config = dict(
    encoder_arch='mlp_mixer',
    train_examples=245000,
    cutout=0.4,
    encoder_activation='relu',
    decoder_layers=7,
    decoder_head_dim=32,
    decoder_fused_qkv=False,
    decoder_bias='all',
    residual_init='none',
    adamw_lr_other_params=0.0029,
    steps=40000,
)
Rows from block 3 of the image encoder of a small image captioner, named by matrix and row number. Rows with one number belong to one neuron. Each number is 200 + 40 x the weight over its row's rms, rounded and kept within 0 to 999. All counts start at 0.
After each neuron's rows are labels from the 100 images, of 14976, where the neuron reaches its highest value: "top examples" is what is common among them; "colour at peak" is the nearest of a few named colours to the mean colour under the peak. Only what is clearly more common there than usual is listed. The data: simulated grey scan slices of phantoms with and without marks. In brackets: how many of the 100.
# fc1: MLP up (encoder.blocks.3.mlp.fc1.weight, 768x192), inputs 128-191
# fc2: MLP down (encoder.blocks.3.mlp.fc2.weight, 192x768, transposed), outputs 128-191

fc1.172,220,203,141,232,192,245,161,219,197,216,187,204,252,228,217,200,193,227,150,112,199,189,206,194,142,185,131,184,164,225,171,103,178,153,170,181,201,133,162,238,261,246,221,165,152,102,144,171,184,264,278,198,249,177,153,232,236,203,138,151,144,198,126,157
fc2.172,220,158,246,217,203,243,168,220,182,231,210,178,182,147,259,128,153,148,221,173,191,203,242,227,228,260,190,131,188,191,197,191,142,245,232,193,212,228,202,200,199,254,163,225,253,243,182,227,179,240,219,206,187,188,198,197,177,228,170,194,234,137,135,232
top examples: chest (100)
colour at peak: white (99)

fc1.270,247,237,138,265,195,256,218,241,202,167,190,140,169,137,181,143,201,160,222,163,165,120,211,176,235,216,219,163,261,273,229,277,178,183,232,229,247,205,202,105,156,194,174,235,120,265,222,165,223,238,123,208,266,177,285,164,162,238,210,186,209,173,192,193
fc2.270,126,241,189,190,229,187,182,218,182,187,258,244,229,194,227,178,149,197,220,213,200,257,218,185,169,191,191,206,232,178,208,186,110,136,166,213,169,221,192,153,196,221,157,179,219,247,250,226,209,141,261,250,253,163,165,227,223,224,258,218,261,178,125,227
top examples: belly (100); crack in bone (49)
colour at peak: grey (99)

fc1.423,255,188,242,259,194,227,183,192,158,198,208,259,155,137,189,304,186,184,147,212,224,240,214,216,190,187,173,220,203,219,230,166,146,231,163,221,192,130,200,287,226,169,222,152,263,206,169,190,166,245,188,222,184,280,195,220,124,177,204,181,143,196,261,203
fc2.423,171,180,222,257,211,193,221,210,188,177,257,238,198,170,176,211,204,228,213,190,208,197,197,207,276,226,169,172,209,214,142,216,178,169,264,193,126,156,168,229,252,167,220,287,114,139,235,194,270,259,259,227,192,225,195,110,213,172,211,244,190,224,150,145
top examples: chest (95)
colour at peak: grey (100)

fc1.540,282,182,219,226,211,138,155,165,184,206,302,167,260,227,192,167,167,213,212,165,186,205,194,236,207,260,215,210,172,178,231,190,229,173,156,177,238,136,197,151,157,189,196,166,154,201,215,187,212,230,235,237,174,232,121,201,278,221,242,208,187,185,239,244
fc2.540,175,245,215,147,235,130,137,179,201,160,208,219,131,207,170,232,172,211,204,164,201,153,183,235,222,190,276,224,195,185,293,168,145,225,156,192,188,202,231,195,129,222,252,203,260,113,193,222,186,224,248,223,241,147,190,260,281,250,220,213,154,182,218,186
top examples: belly (98)
colour at peak: grey (92)

fc1.71,239,165,161,185,282,217,212,230,202,255,190,207,268,224,208,214,113,258,154,200,224,194,186,198,123,177,232,206,194,192,167,173,204,210,230,168,213,198,170,229,241,164,197,259,153,147,215,216,238,201,308,222,219,197,139,167,124,192,171,215,234,184,224,190
fc2.71,179,250,183,216,151,166,187,213,128,189,229,252,180,185,174,210,226,260,214,194,218,160,287,220,170,192,187,170,195,219,198,185,198,245,271,166,142,251,219,235,232,167,164,240,271,140,209,154,188,257,219,167,258,215,178,148,174,253,241,223,96,163,183,222
top examples: chest (85); low contrast (61)
colour at peak: grey (85)

fc1.317,254,138,262,204,273,146,166,216,181,206,215,218,199,199,288,224,266,241,182,212,172,236,169,209,143,141,215,175,156,202,205,199,199,206,197,174,156,277,209,181,211,149,177,223,181,165,202,194,236,136,138,167,136,258,255,130,107,213,195,196,221,211,213,192
fc2.317,150,79,279,235,199,154,231,205,246,202,245,187,221,266,238,205,166,198,176,182,185,237,197,287,171,146,222,198,153,231,211,221,208,222,157,169,209,151,226,268,192,258,177,197,157,203,217,180,184,289,183,200,230,257,250,241,233,227,203,195,227,209,251,128
top examples: limb (98)
colour at peak: grey (100)

fc1.319,179,205,191,112,240,240,180,197,227,198,178,172,223,194,186,169,139,244,140,226,223,170,266,200,213,218,143,189,239,244,197,231,253,162,206,142,279,221,312,201,168,238,157,185,231,159,139,164,199,152,174,201,177,108,111,194,228,202,157,243,219,228,254,198
fc2.319,217,287,129,187,202,257,201,152,249,197,241,197,189,127,235,198,254,174,190,197,194,180,259,226,173,267,182,232,238,160,200,153,117,218,233,247,198,146,226,209,320,220,127,123,189,210,223,266,235,157,188,268,156,198,124,262,172,198,198,191,204,232,210,132
top examples: dark spot (94)
colour at peak: grey (100)

fc1.109,247,193,206,201,207,183,220,249,247,272,109,154,162,256,162,168,177,179,184,230,220,150,130,226,161,242,261,281,195,182,194,173,185,219,148,161,221,220,197,195,242,188,141,162,178,178,146,149,259,218,192,221,199,330,116,161,243,172,153,183,206,126,207,254
fc2.109,200,161,228,169,261,121,159,194,252,163,228,233,313,269,244,182,193,262,220,203,139,249,200,183,204,169,134,218,208,208,231,167,144,304,292,193,216,219,182,236,214,229,229,276,143,197,226,198,145,226,175,132,163,206,251,249,187,202,190,153,179,273,218,189
top examples: low contrast (96); head (65)
colour at peak: grey (100)

fc1.397,198,223,233,203,227,217,203,174,192,190,206,244,226,122,213,245,218,196,170,262,185,193,275,169,166,191,206,197,129,217,352,133,226,167,236,225,268,121,199,235,224,225,222,165,227,208,180,207,201,207,260,257,200,220,213,124,180,165,168,183,162,198,229,206
fc2.397,234,238,256,206,141,187,215,233,229,253,136,200,142,244,274,144,174,226,213,197,293,93,154,195,164,259,212,173,151,102,221,155,167,179,193,254,189,175,239,346,226,177,166,208,164,205,128,181,171,148,166,202,247,229,153,197,221,185,218,183,177,209,236,213
top examples: head (100)
colour at peak: grey (100)

fc1.261,268,245,181,192,248,233,251,217,181,246,222,240,235,211,127,216,171,223,231,251,169,162,171,172,187,259,213,172,162,159,181,278,149,178,287,222,258,179,263,205,219,218,254,249,186,162,252,192,272,186,186,124,197,223,260,220,223,218,195,259,183,271,238,256
fc2.261,237,190,167,232,281,234,220,225,187,144,238,265,184,170,236,139,197,196,188,209,188,170,188,190,208,226,166,157,185,223,233,275,165,207,217,246,225,221,166,174,216,276,192,192,218,228,151,235,177,212,210,219,150,164,174,216,130,252,175,118,133,159,157,229
top examples: limb (100)
colour at peak: grey (74); white (26)

fc1.45,196,297,208,238,198,250,267,235,107,153,203,233,256,128,171,223,248,198,224,187,266,163,149,159,101,236,286,223,171,209,290,172,142,197,197,157,177,117,152,251,249,201,257,201,137,129,210,215,220,135,214,174,203,234,202,219,163,163,195,226,259,177,190,194
fc2.45,196,249,157,214,159,147,221,219,196,250,221,275,229,321,177,204,172,151,173,243,237,175,156,224,175,260,158,206,139,191,175,206,204,126,226,223,200,168,188,269,166,173,161,194,170,189,220,134,137,178,265,246,178,258,149,252,253,185,137,223,132,177,237,206
top examples: limb (59)
colour at peak: grey (100)

fc1.291,245,221,199,229,226,147,250,174,238,173,190,151,237,182,219,326,168,190,165,172,157,201,196,208,175,184,220,246,177,242,227,238,152,192,184,168,226,294,284,131,234,206,160,176,144,225,136,221,276,207,234,233,288,208,206,172,162,228,178,289,204,161,178,217
fc2.291,254,124,252,231,154,132,96,244,210,202,173,180,196,217,178,231,244,325,205,236,263,204,213,264,116,162,274,183,228,267,243,206,176,237,280,200,187,207,218,177,258,237,207,222,200,244,228,260,202,192,142,206,162,201,166,160,293,242,222,241,206,177,163,251
top examples: chest (78); low contrast (67)
colour at peak: grey (100)

fc1.68,152,224,201,215,190,164,258,192,272,194,202,206,178,194,146,209,246,256,229,162,234,151,179,170,147,222,163,176,183,182,152,151,217,235,147,228,166,135,145,232,186,229,265,193,242,163,249,149,227,123,162,184,234,183,190,153,175,207,204,126,133,240,200,266
fc2.68,162,183,212,125,215,145,238,193,215,260,248,131,230,275,157,225,160,207,228,165,235,193,199,161,137,141,270,174,188,187,166,203,157,207,203,178,264,295,245,189,225,218,226,139,151,91,139,259,220,196,181,199,168,168,225,212,231,165,239,202,154,240,246,209
top examples: several spots (68)
colour at peak: grey (100)

fc1.327,149,157,154,270,156,208,171,183,174,159,193,229,74,165,210,221,247,257,222,203,203,164,186,218,154,237,243,252,303,157,197,230,211,193,237,170,284,235,103,276,140,262,182,162,207,215,194,218,108,241,168,249,237,250,179,199,216,193,183,238,241,199,150,172
fc2.327,236,252,181,212,172,204,215,252,226,161,245,248,184,275,156,170,228,234,188,154,246,253,196,176,230,173,148,242,191,186,225,245,289,181,200,225,214,127,271,166,208,202,166,193,219,175,198,181,232,171,161,182,206,204,204,200,160,271,228,163,174,221,258,241
top examples: limb (79)
colour at peak: grey (94)

fc1.206,196,278,169,158,262,231,160,192,221,208,266,187,213,206,215,198,165,232,132,190,166,205,254,184,209,188,226,271,235,183,225,264,183,226,134,243,222,167,256,138,248,168,183,189,138,223,222,173,224,297,269,106,154,102,236,211,204,210,201,233,127,206,131,222
fc2.206,254,197,118,168,160,215,134,233,220,273,194,160,185,160,193,178,195,220,196,206,191,209,194,258,193,282,145,194,213,161,257,218,161,114,254,252,128,170,207,198,210,205,203,247,276,233,169,165,139,204,129,197,143,132,167,287,182,243,204,203,243,256,182,192
top examples: low contrast (99); belly (90)
colour at peak: grey (99)

fc1.480,178,220,184,241,193,169,197,188,161,217,231,187,220,201,200,192,228,147,167,201,218,145,117,241,155,229,167,155,198,142,184,250,189,147,105,149,178,148,155,202,194,170,234,300,165,219,174,278,229,265,201,202,115,253,202,187,159,250,199,237,193,225,249,255
fc2.480,226,156,168,196,154,256,182,170,203,195,207,147,272,198,167,220,193,209,237,209,196,192,190,178,145,240,221,191,237,293,281,210,167,113,257,206,157,201,243,180,182,203,97,245,267,297,238,139,250,203,158,216,221,224,248,316,220,220,140,157,238,177,197,223
top examples: head (76); low contrast (64)
colour at peak: grey (97)

fc1.499,231,189,156,147,217,202,186,131,202,195,206,124,211,184,268,164,258,153,158,211,213,216,169,148,213,180,201,213,211,198,162,209,221,244,166,186,199,211,198,180,263,153,234,115,170,283,198,210,202,120,224,156,246,263,268,141,173,207,208,245,163,196,168,193
fc2.499,178,190,165,223,232,174,277,144,204,241,203,208,212,241,194,123,185,137,213,152,203,204,183,250,159,149,191,235,203,241,202,186,113,174,160,230,165,183,212,283,270,126,168,235,245,279,194,218,272,155,168,179,267,230,223,190,194,159,197,99,184,218,193,215
top examples: limb (71)
colour at peak: white (41)

fc1.705,171,152,311,146,203,173,158,213,193,205,194,208,183,130,154,245,228,199,189,210,172,218,182,240,189,196,190,192,213,193,238,245,219,188,248,223,177,236,107,147,156,232,247,163,210,235,186,231,223,254,224,252,191,172,196,142,235,178,251,248,230,227,239,191
fc2.705,221,168,160,153,92,113,175,236,242,231,190,215,280,213,207,184,230,163,214,229,185,224,154,179,170,153,190,267,118,164,249,288,130,217,148,145,194,154,194,197,139,241,158,222,184,124,299,156,137,215,197,178,167,169,147,180,218,172,148,200,186,209,238,251
top examples: limb (86); crack in bone (44)
colour at peak: grey (96)

fc1.668,263,134,197,193,228,205,222,231,134,153,233,153,131,188,270,203,282,147,212,201,146,244,177,180,213,183,200,177,200,174,244,187,202,203,189,210,233,162,193,176,212,235,160,182,230,268,217,192,263,164,220,93,146,162,172,257,165,211,139,169,208,242,230,205
fc2.668,161,258,241,151,143,193,215,219,255,260,201,279,195,235,175,200,131,206,271,186,242,201,225,176,185,214,236,222,241,204,179,201,153,218,195,163,181,199,193,179,230,167,199,188,189,231,187,247,197,138,231,159,227,214,253,270,168,234,216,205,234,213,227,220
top examples: several spots (44)
colour at peak: grey (91)

fc1.400,217,173,225,178,276,125,203,195,193,224,169,189,183,190,169,230,162,184,233,242,167,155,163,163,183,231,178,195,232,180,230,183,212,161,195,263,305,227,220,233,195,226,245,219,196,139,178,196,211,208,231,160,224,172,139,282,162,203,239,135,239,191,199,159
fc2.400,184,242,139,242,190,170,211,211,206,120,258,183,193,207,180,182,188,185,214,208,288,196,233,175,208,148,201,163,259,232,196,192,231,188,169,230,328,176,92,179,195,289,190,203,215,286,205,221,178,246,160,286,191,219,194,152,230,168,164,235,185,174,195,194
top examples: dark spot (98)
colour at peak: grey (100)

fc1.360,158,140,213,168,280,212,204,184,175,250,206,201,217,169,208,159,158,253,164,265,216,158,212,180,126,247,82,231,230,130,197,173,319,215,242,144,157,154,204,174,146,260,221,250,190,254,172,209,147,189,124,229,154,150,150,165,220,206,258,176,184,220,181,166
fc2.360,181,203,235,108,121,214,214,165,225,173,174,140,188,188,189,194,174,163,203,168,215,219,181,133,239,177,206,116,220,170,201,201,222,178,197,132,229,259,256,199,232,171,212,158,116,152,85,226,176,166,185,260,231,191,176,66,221,208,216,200,188,298,159,202
top examples: low contrast (60); chest (55); finding: bright spot (39)
colour at peak: grey (100)

fc1.429,217,201,154,212,204,214,236,221,142,171,225,212,269,220,172,192,103,203,183,131,199,172,208,245,228,259,135,224,288,198,180,299,220,168,164,227,150,194,189,145,194,184,291,217,207,248,210,237,213,171,168,217,177,176,271,266,302,196,206,261,176,228,213,133
fc2.429,186,223,182,155,222,235,232,174,162,147,138,189,229,152,260,229,179,240,205,153,194,286,209,238,146,141,206,182,125,193,160,175,235,218,158,277,249,272,154,221,230,200,234,217,116,153,194,166,193,221,192,231,244,200,216,207,107,228,222,239,220,242,173,212
top examples: dark spot (89)
colour at peak: grey (100)

fc1.427,202,206,223,232,226,214,241,202,263,243,252,175,161,221,178,174,172,187,145,270,160,227,232,168,184,241,197,227,183,201,132,138,219,180,231,188,182,191,166,145,106,236,149,129,202,169,188,224,163,239,143,216,268,119,178,269,189,112,173,225,277,195,216,186
fc2.427,144,219,187,280,163,226,174,155,203,192,192,236,234,187,177,209,210,198,187,172,175,284,174,167,235,263,186,140,225,218,193,219,131,235,172,219,190,225,144,246,189,201,177,205,171,159,270,195,190,265,179,240,255,162,210,184,292,180,283,170,203,160,217,228
top examples: low contrast (90); head (73)
colour at peak: grey (100)

fc1.37,243,245,215,127,153,174,174,192,197,196,202,156,162,204,234,192,200,243,157,234,166,232,173,218,171,226,192,141,178,176,218,200,159,201,162,165,227,124,151,174,197,129,203,222,197,182,121,211,166,211,190,176,187,156,131,230,204,250,210,269,143,194,269,227
fc2.37,143,245,80,259,152,195,234,193,231,223,180,196,167,210,230,267,229,175,204,189,239,335,248,210,267,171,177,201,247,144,186,233,125,217,137,219,157,116,220,179,247,189,259,235,223,145,199,151,156,186,237,125,252,127,210,305,237,136,230,174,268,212,213,187
top examples: dark spot (85); side: left half (67)
colour at peak: grey (100)

fc1.757,236,170,203,201,228,133,212,248,211,177,124,261,175,194,228,210,206,227,286,229,278,218,164,164,213,258,181,250,198,189,209,219,235,173,172,183,141,193,202,254,172,188,209,241,230,212,232,174,236,251,196,173,195,225,226,120,206,237,259,236,159,188,255,165
fc2.757,169,216,167,235,275,184,110,194,231,191,221,185,103,198,187,212,96,178,192,271,199,229,168,180,243,162,82,120,212,239,161,159,157,241,118,210,235,208,186,132,182,110,210,194,227,177,186,197,178,240,206,233,167,178,224,176,231,162,211,186,210,161,197,199
top examples: several spots (75)
colour at peak: grey (97)

fc1.156,238,260,236,187,102,148,193,182,174,219,219,195,181,206,182,209,200,216,221,204,88,158,182,164,213,259,222,179,174,177,170,225,189,153,275,193,208,249,275,176,195,139,229,170,143,188,214,144,195,249,230,231,183,163,150,227,196,141,178,290,308,183,165,185
fc2.156,221,249,214,156,268,210,196,213,165,179,157,189,162,220,155,222,190,174,162,133,200,192,190,192,224,175,130,186,247,163,255,229,215,189,188,224,290,168,213,237,173,188,175,214,293,247,188,265,132,245,250,154,207,241,268,223,187,264,154,181,175,176,163,197
top examples: limb (76); dark spot (47)
colour at peak: grey (99)

fc1.762,230,265,221,222,194,89,164,204,178,203,216,190,236,180,218,175,205,202,176,199,272,245,95,137,214,201,174,255,254,216,206,236,133,195,142,142,202,179,178,182,142,284,181,133,211,256,206,223,188,155,219,222,171,209,223,199,141,177,224,174,176,157,207,214
fc2.762,177,192,232,184,148,140,223,216,245,306,222,193,196,182,187,118,196,193,181,197,300,265,187,237,184,195,215,232,250,98,166,213,204,286,199,178,208,144,235,215,197,173,240,264,136,179,206,209,244,234,202,186,80,211,166,164,211,216,247,193,255,199,182,215
top examples: several spots (88); head (63)
colour at peak: grey (100)

fc1.22,183,148,156,227,258,152,246,263,195,204,132,130,228,225,196,223,164,179,188,195,129,219,195,204,236,142,202,209,177,259,140,183,214,221,184,180,157,207,230,168,209,188,148,156,176,222,291,242,195,159,124,173,152,132,269,154,224,205,179,153,235,185,187,156
fc2.22,121,177,186,222,235,255,258,168,279,173,243,215,176,213,279,265,251,182,162,114,259,227,251,148,255,217,223,240,233,207,145,204,152,226,222,272,266,197,167,244,226,140,241,235,265,269,150,162,213,204,210,149,180,231,205,197,225,214,271,213,255,228,173,260
top examples: belly (83); noisy (83); low contrast (66)
colour at peak: grey (100)

fc1.289,245,206,215,243,178,238,200,252,167,187,175,178,175,218,192,195,171,182,240,196,156,228,159,140,189,178,188,204,238,255,207,190,224,183,229,144,204,222,268,258,205,159,235,199,202,207,222,237,238,144,137,242,215,130,137,191,296,148,241,251,140,202,198,219
fc2.289,175,200,173,184,218,225,172,259,131,208,217,197,131,245,223,167,177,208,207,162,183,198,284,160,237,82,209,143,254,234,270,160,246,246,167,187,229,165,210,160,274,161,222,234,156,246,216,208,176,257,168,234,230,199,142,206,184,196,251,127,175,205,185,185
top examples: chest (57)
colour at peak: grey (100)

fc1.188,245,117,245,183,176,204,198,195,211,175,187,168,98,229,272,229,147,163,174,239,176,233,132,213,216,157,107,182,217,141,246,322,211,257,228,280,203,199,114,185,200,215,232,124,229,128,213,157,163,212,198,176,248,182,212,222,166,225,232,274,261,277,195,290
fc2.188,236,183,234,162,212,207,132,246,151,260,291,206,256,223,216,146,138,219,158,148,242,210,178,142,203,148,198,220,178,249,169,211,120,180,236,167,234,209,250,211,169,225,201,230,194,182,142,224,154,233,230,194,123,232,230,121,239,188,223,266,179,148,148,220
top examples: belly (69)
colour at peak: grey (100)

fc1.448,183,167,227,208,185,207,227,205,248,156,190,184,231,119,178,197,165,246,258,205,176,152,197,164,228,223,184,174,187,157,196,221,210,239,185,174,163,177,186,200,225,213,239,260,148,154,294,249,224,207,216,210,169,159,231,103,203,202,220,276,235,141,222,191
fc2.448,220,170,210,144,234,164,218,186,241,207,208,302,163,227,242,192,162,256,242,191,204,194,203,197,166,172,205,230,253,206,228,211,198,194,226,150,147,146,204,252,202,155,174,221,229,222,211,231,161,181,206,151,236,236,199,171,209,180,255,156,117,229,183,171
top examples: low contrast (77); noisy (66); belly (59)
colour at peak: grey (94)

fc1.160,158,216,222,215,216,168,240,346,210,215,167,144,176,206,181,222,226,227,167,172,109,211,209,200,233,136,269,139,208,213,200,189,191,261,229,235,213,211,162,221,205,208,175,215,237,160,140,198,185,237,222,222,182,240,149,177,200,226,177,166,138,146,180,187
fc2.160,182,141,188,225,206,175,144,204,190,178,185,204,156,196,230,199,240,187,235,218,233,268,193,173,223,158,191,134,215,172,182,200,244,291,168,174,231,198,151,141,208,221,231,202,218,206,212,228,225,218,158,176,114,213,119,141,127,214,233,197,134,230,170,197
top examples: dark spot (59)
colour at peak: grey (97)

fc1.746,148,186,192,188,204,223,257,220,142,157,301,245,255,294,242,325,150,223,171,230,215,206,197,207,307,176,181,204,223,135,216,235,132,207,150,184,161,235,275,248,253,183,247,236,183,166,199,229,112,246,209,228,271,209,190,198,240,154,160,210,177,222,174,183
fc2.746,138,213,175,291,185,209,218,135,196,196,195,230,238,195,145,188,129,127,169,214,217,176,197,239,227,247,214,189,258,120,129,149,226,227,136,243,202,208,189,194,156,207,170,229,181,238,229,277,254,184,257,239,298,249,208,116,196,148,230,223,179,218,207,288
top examples: low contrast (97); belly (71)
colour at peak: black (89)

fc1.513,173,200,145,116,206,262,218,175,182,254,222,212,212,244,185,253,196,236,189,256,159,187,191,178,266,233,248,252,215,187,221,258,250,215,266,253,247,196,190,195,188,188,283,169,185,219,215,251,176,172,225,303,195,157,146,181,237,232,193,155,260,207,228,229
fc2.513,235,186,279,211,246,215,218,183,175,119,210,202,227,148,220,159,236,171,208,248,118,252,253,235,145,141,258,238,168,156,192,208,174,199,180,280,212,227,209,186,250,217,156,171,240,183,258,184,174,194,155,167,238,178,277,228,227,176,166,190,238,209,138,254
top examples: dark spot (54)
colour at peak: grey (100)

fc1.104,204,280,193,264,245,148,126,226,188,205,211,125,218,146,228,220,220,206,224,224,224,166,233,174,238,205,169,177,153,185,209,217,205,177,173,189,188,202,159,177,227,215,176,225,200,191,194,247,224,213,244,162,172,162,252,131,211,150,144,212,186,219,244,232
fc2.104,219,191,184,191,145,220,201,224,232,155,215,253,247,182,170,216,218,258,167,192,209,192,209,147,154,236,204,209,262,222,258,142,245,223,236,118,196,196,233,210,209,243,92,209,330,214,248,234,141,250,164,178,174,167,185,178,200,234,219,206,198,280,168,223
top examples: belly (93)
colour at peak: white (82)

fc1.641,205,234,207,131,255,279,222,162,201,295,203,210,258,210,220,244,182,183,218,231,283,146,205,248,193,209,154,206,147,222,161,266,161,133,173,217,213,212,188,170,286,172,222,225,247,166,144,220,217,253,163,223,243,256,263,146,210,144,140,149,243,133,295,175
fc2.641,181,183,232,144,246,119,177,181,131,159,166,190,189,211,224,243,179,229,241,196,198,206,158,130,236,253,184,205,185,147,237,276,201,179,177,188,198,145,225,275,167,219,175,259,220,146,182,249,236,258,232,155,203,167,165,171,177,215,143,199,194,201,291,172
top examples: several spots (81)
colour at peak: grey (100)

fc1.368,163,190,235,219,132,257,147,147,196,188,267,182,145,208,176,218,161,171,145,216,197,251,181,157,266,158,209,177,159,118,201,179,185,190,256,193,174,246,150,241,183,277,212,205,191,171,294,274,198,199,209,162,198,144,220,205,169,218,206,105,205,122,224,173
fc2.368,197,233,148,199,200,167,145,218,241,121,264,207,263,145,175,201,236,140,159,185,187,249,199,162,104,154,182,156,200,235,182,157,192,199,263,215,245,188,193,194,178,169,211,201,244,233,184,207,237,202,128,151,142,179,115,104,219,193,210,198,204,265,132,221
top examples: several spots (73)
colour at peak: grey (99)

fc1.219,226,161,226,264,252,259,232,155,186,197,186,207,253,149,182,195,97,216,224,154,206,194,209,197,221,191,204,195,189,157,183,232,212,141,213,237,229,254,190,235,162,196,188,173,49,211,155,226,268,233,280,282,177,203,175,184,211,184,248,159,195,203,182,251
fc2.219,221,202,220,223,160,206,159,231,155,139,180,250,250,218,256,219,306,214,262,107,167,163,155,189,163,135,172,119,217,228,228,206,175,185,177,215,169,224,177,132,202,191,274,116,262,149,211,191,266,129,193,268,233,146,181,201,179,218,158,204,247,252,151,233
top examples: belly (65); low contrast (54)
colour at peak: grey (100)

fc1.142,184,194,185,233,202,170,231,187,186,245,242,138,277,144,193,227,178,167,190,216,285,178,185,158,115,248,183,226,318,184,204,213,218,266,197,184,176,172,184,197,207,292,149,153,126,225,216,164,154,256,214,226,155,166,203,229,203,152,145,250,167,181,141,172
fc2.142,190,150,135,141,255,210,211,258,209,123,209,180,207,213,182,203,108,205,168,185,145,215,191,198,174,177,206,142,179,171,179,179,206,242,227,206,264,176,167,123,225,170,128,213,241,185,190,133,175,165,251,157,178,257,196,223,163,169,213,167,292,206,174,164
top examples: chest (81)
colour at peak: white (74)

fc1.559,129,203,203,208,189,256,242,156,251,199,208,108,108,271,239,214,180,218,259,219,138,284,183,137,155,278,216,215,204,278,245,166,181,179,238,173,208,245,197,198,230,170,198,222,189,167,208,294,180,160,233,204,216,194,238,292,212,161,176,162,161,185,228,144
fc2.559,250,273,176,247,168,263,187,193,159,186,227,101,251,232,216,222,117,186,216,201,228,218,211,137,260,181,186,156,206,196,221,154,158,238,108,177,280,201,209,164,186,203,153,258,211,274,151,230,214,221,172,109,176,204,224,169,185,200,154,168,183,248,226,155
top examples: dark spot (99); belly (64)
colour at peak: grey (88)